Weights of a small image denoising autoencoder.
Training: muon at rate 0.0026, 8300 steps, batches of 256.
Rows from block 2 of the decoder of a small image denoising autoencoder, named by matrix and row number. Rows with one number belong to one channel. Each number is 128 + 32 x the weight over its row's rms, rounded and kept within 0 to 255. All counts start at 0. Numbers have three digits each. After the name is the row's rms in percent of the matrix's.
After each channel's rows are labels from the 100 images, of 14848, where the channel reaches its highest value: "strongest on" is what is common among them. Only what is clearly more common there than usual is listed. The data: fractals drawn by 1,000 iterated function systems, in grey.
# convs0: first 3x3 conv (decoder.decb.0.0.convs.0.weight, 96x96x3x3, each kernel summed), inputs 0-47
# convs1: second 3x3 conv (decoder.decb.0.0.convs.1.weight, 96x96x3x3, transposed, each kernel summed), outputs 0-47

convs0.5 100:078141031133167096060136129165114118125103121099087123142120116164115100113107151110180187125135157098069148156161101132084085079212142115087119
convs1.5 099:160142114158117151149137098076133110178114151129122141132120144130127144144131104160083125118099151107131113122131149139149145134000118139170184
strongest on: dark on light

convs0.49 108:111096152074135106103100175113138096140131083121097100146129094118114151127091140151078143107143117117032084112094133113129164135143139080096000
convs1.49 080:103191106130145157154137108097123131071130119088096092105156115094087165124194077144150110115096121118153095128086101160101116125070097158162149
strongest on: dense

convs0.27 120:117125074137084151067095125095111106112149135122127122107158127011137103114117126140103107084079117126029132123137138128123130141123112098128112
convs1.27 060:152092118138184126216158134140142150166121110140156127104101128226112127120096114152143155157160133105176142126145119133131169116132113139121138
strongest on: dark on light

convs0.76 074:202184110110103153096127098125109083104135133095147162126149082118127150165255131097125156054151143138134146143092025114152126011140121127123117
convs1.76 148:066080134138144100168127147125104157110094143195117101134112123110142067118016171160157085255164091116105121102151171138139139180106139131117148
strongest on: dark on light

convs0.16 092:158111092154171116156166107136116093109138114145121145127105107181040157126153170113105125179170194118097170106105113114120144108091136109129128
convs1.16 100:113132171166145139103126146095134153141098155125037121144119125152089091131096083138218167110121053168130102156163118157117128069166097159156105
strongest on: dark on light; dense

convs0.71 127:122104132157101139132116139125148171121124198138142116120150134120030108115141114129114127115054108117129128132098135053145124135183120132132000
convs1.71 067:152146133072153105089129123085114094128144046117104122133093105121193102108116107152139135082216159104111124099149127168113118113037168114127159
strongest on: dark on light; sparse; two maps

convs0.1 178:087102085110124120097090127071123104115113134100077084131079084105107107107111069148115114111131124108079079115057118118095132105111097096087047
convs1.1 068:178156179113153094131113120103105125105144071170161144112120167106150130190112206076141087128115106168139162128125089097156183155163146109116180
strongest on: dark on light

convs0.37 108:125134206094083110134118133141145150125130118113187121127178153109191121113132179160112172128119118132134112119132136156120123123143160054092102
convs1.37 067:159102065100144164119134108121130100113149140171072164143106104087072147126190107102148088132195122155139132133170116180147131116098133172163075
strongest on: sparse; two maps

convs0.78 084:143090124080123142160068149121110185116175130134128089148100100002101154123120139157147141116097133136109161130074146127126137175115157134154105
convs1.78 119:135123129148150133131199153105135116132089125126125199143141134154173122118150112095124121127139125131149098161171123075127107102140155109158131
strongest on: dark on light

convs0.95 107:103122016140138113116123096110138107087117150142118127131132049179130145146143055121179179145076126118151147118083116101113110094136102147072153
convs1.95 072:119085228117118154141158160142108107122146112161160114110117150046103142093111161123087083109196116140098120104156139130117161175090166108150089
strongest on: dark on light

convs0.73 148:132119000152125147137135145106074139118124164131113132127105105141134125138136123126116095123109126134084139125139133107164131146123129138134099
convs1.73 107:123166246070145104127086130173136163141134060111130112144145113076116129135128129146138146175131090109166132105083089136097133061126138108128195
strongest on: dense

convs0.33 111:143144102158104148151134122117131137126091196135124129149131128162107090173151073133118126124177172139148107190112119058157134133115084125149181
convs1.33 093:149067139072157102113163134146137081143132056129135123104120117083206129131105154167116144178091122117171161084189117132086134123161159127127135
strongest on: two maps; sparse

convs0.4 109:121101126141173108103146100142132191144115193122074148114165171158084137124139155143154173153120107147101131072182126109123118133075150105129138
convs1.4 078:121158047135129162138163145103111128099129064121123144154097095103145127148107109124144111146159139128154107136093190128141103145255125138109110
strongest on: two maps

convs0.51 111:110132072118117124088131096148103125124100167112082149096125098158134143164121061098126109118112118119067151166189113127092098131127144141118132
convs1.51 082:137129083226166154152090168101117093156136117124123130209126093143093102090102102108111137152171127117115085094070125191166151128114077107123064
strongest on: dark on light; dense

convs0.81 100:094141051126154112121165097144094146099165148127156138111096090192027160136130142086086109126149151116154122119168124255095151157089146162129165
convs1.81 107:137082203143123098130121145119123122134091134128102106139148131112134122166147112127162147146138114140138113156074126000138118079162101110117094
strongest on: dark on light

convs0.10 084:148128181093167109108103175139150151105148126151165149102203116094120104162136100131163155118202073136172068136121164127117170128151104136162116
convs1.10 073:134112102155081110141165129122121076134136099114123128177120048138114132102090170125133094142090127068138125115110101135091081126039172123110219
strongest on: two maps

convs0.91 082:119141054197167138118166114173175126122152126174121170123120154200071129133124196110102138153156142142098163100127140119124144135131168226145086
convs1.91 095:143150091116142164150168136071147109170085144113132123105128087137132125118180098130173144105111172135127116178182088105160131104089095105177153
strongest on: dark on light

convs0.35 102:145061139179112110163122150136114092128104041101098154168164121090051122210140134143083093149080118146130128077109122127123138144154162135150099
convs1.35 097:158173102096094089126110083134128173153142186140118118044110156165153099059107101104139139126158152104134120204165125079110148106045101140109096
strongest on: dark on light

convs0.14 114:145084050151160137144176121131140134152151104144064135147112095183134156160134130111096113143117146122039117166166112058153155145081107160165145
convs1.14 064:165177060134134110128123159130125111103133113114151140105091121062069144131140135143156116103174126123184125075123112212091100107223172165108101
strongest on: dark on light; dense

convs0.88 094:119140136092080119114101122085080141089084101072151112131129117106138078134136092114102080116121095101056057125104131097143132085117128087091018
convs1.88 075:100164072149127160083095121153104056156121134185051138189098169093128154123171161126139160097128110130137107079145106155082136151110097157139183
strongest on: dense

convs0.80 107:170112000103108142150106137144123124135131162109125122143092095103141119136160141129138117132099148118139164123091114070140161160150116156159121
convs1.80 077:105077243114104152118174129125150104107128133127149125122183132111066135139134140092172126119137109152078145118134139255142101087108133081102138
strongest on: dense

convs0.89 110:145146110119119116194128108113123142156143113121177121124105188120134145121126176125130133135090149102100154148100135112089113101000112106143165
convs1.89 086:111079117110117173072137123130120127093102118090066097136155076123145105114124105151128118099151119142120131091149138160135148156249170201168100
strongest on: dense

convs0.72 095:149152165132179155116143120138102118130103143155085128135107085138134065103111078112154115141129128101162131160176098105125141108138145077129154
convs1.72 084:118095134100120080139110123122128108128160129105154104055138146151089189146100140109141128125129105152110119113086169224143130112106081134114102
strongest on: dark on light

convs0.50 084:125113180165136105184143137138067183108161151127119158149122141111174162155166190125094107157198161164209164141152127113135134172206150155112102
convs1.50 127:139157195120125118098111097141176049156097065132112096134136129168109133115097098121155169132098090124106115098096120197132113076043134142135212
strongest on: dark on light; sparse; two maps

convs0.20 092:105166164084082156094104160196098148141173165170107188124052167201217119183115176090128089130108104084165116175094175097133152163105146086143164
convs1.20 102:110113141173201065108170109080145067141100113101124072120149144108081140138147102118170140115147142157090106040142075235148123098151120146118088
strongest on: dark on light

convs0.25 077:143105061087102139167137181122124139119151113120157127112187123094054150073149169106169165133092127104089147096149128137181136132145143155146110
convs1.25 088:146133171153159169127111159146108142133152135132096162185131116094195119160125133192175119144183170164129118168095163070124082096140109096157132
strongest on: dense

convs0.0 083:178000135188128099152121092140105114124108099081122185117104125092147167161167115113133161125112159113131148135124137118140112012132126147098109
convs1.0 116:057164141064120150142174139098131134132144150231119054084153135124142068146080165187140092160117088154149126124151059121133162172112154132132115
strongest on: dark on light

convs0.92 067:174068167139101091140138153143111093104177110112138102136165094104080135110130147108122096114155146132121222160121100145130145187135110120126095
convs1.92 070:106140058169179175139109098049141131128128109064127148113123166152158123112151129110111128153137099134094060085115157075124088091130109178123155
strongest on: dark on light

convs0.13 094:130138119131110136115133162096086080190114159127105117085102147097202089133108091133167145092085083135146079157100128142075148145126122150150131
convs1.13 112:118139093147070120156095101139124088109135094138158157162140115062094159161164184146063096153128146128104154099123120205154130169166178096110216
strongest on: sparse; two maps

convs0.93 117:144132178076174107149109147134099101121145034121146147177123116040133132149139193150110078140222129115108078117106126166128180134122135111113104
convs1.93 083:086134076142065148108167123110135150127095176102112103141153135217119077129125051135136172126056116136171125141143144141098085109091105122121203
strongest on: dense

convs0.21 118:128154092136080140098146111112152095089094156129211134117151105139144172133106141181146107134113147111090173122205120122177172086000151165158113
convs1.21 082:148100116124156122171101134106095105152152093126006096150108131148114127138133124064125156096145142137126124123079134165097075184198068116149118
strongest on: dense

convs0.75 086:128104155153120140122096124176085122116106107124103149128161175109062044174135137094116108134111072126142093192048125125152163099123105076116131
convs1.75 080:090187130111103167097149115115134137154118154156108131116103141156137163075093064126110134124133142133116132096212093110105156144129131181159145
strongest on: dark on light

convs0.66 115:114097131094093125135122112144193083145151144158165135103145117100170138118115108149109154115061134105198160127163111126144092115130146125108137
convs1.66 080:137123152134133138134098137097064119099129132091173112128140164121098132106149172097096092116184147133059090116129139170144175120085109121126024
strongest on: dark on light

convs0.86 166:150124103129126138147119137129130130149134118118143121135140112106132112136142109137057073132119123135138108134089124106166159140000117125149211
convs1.86 113:120012181128125083117122131140124100102126120144042143131100126102082116114108132126162145105182131137097126118138160140096135232239151128113075
strongest on: dark on light; dense

convs0.70 091:111128155171105148120137050163154137115135153138170095109157129190166146166133162118124143079154150149159193142136151126138096143103107140130204
convs1.70 079:179123142108170110180128152096099067124149091109096152125104128087133140100120164162112128147164079079083062100131063173170209140207152153118062
strongest on: dark on light; dense

convs0.17 125:127167153133115125161085088114082094097095091134098124127134114126148134182112097120118137151124091078132124099094061185155105076106141117138236
convs1.17 094:133071086164115080102152196143127185127144127148150147138130158073160152092148141157138134131137131171139132177156170056116120150196095116090057
strongest on: dark on light; dense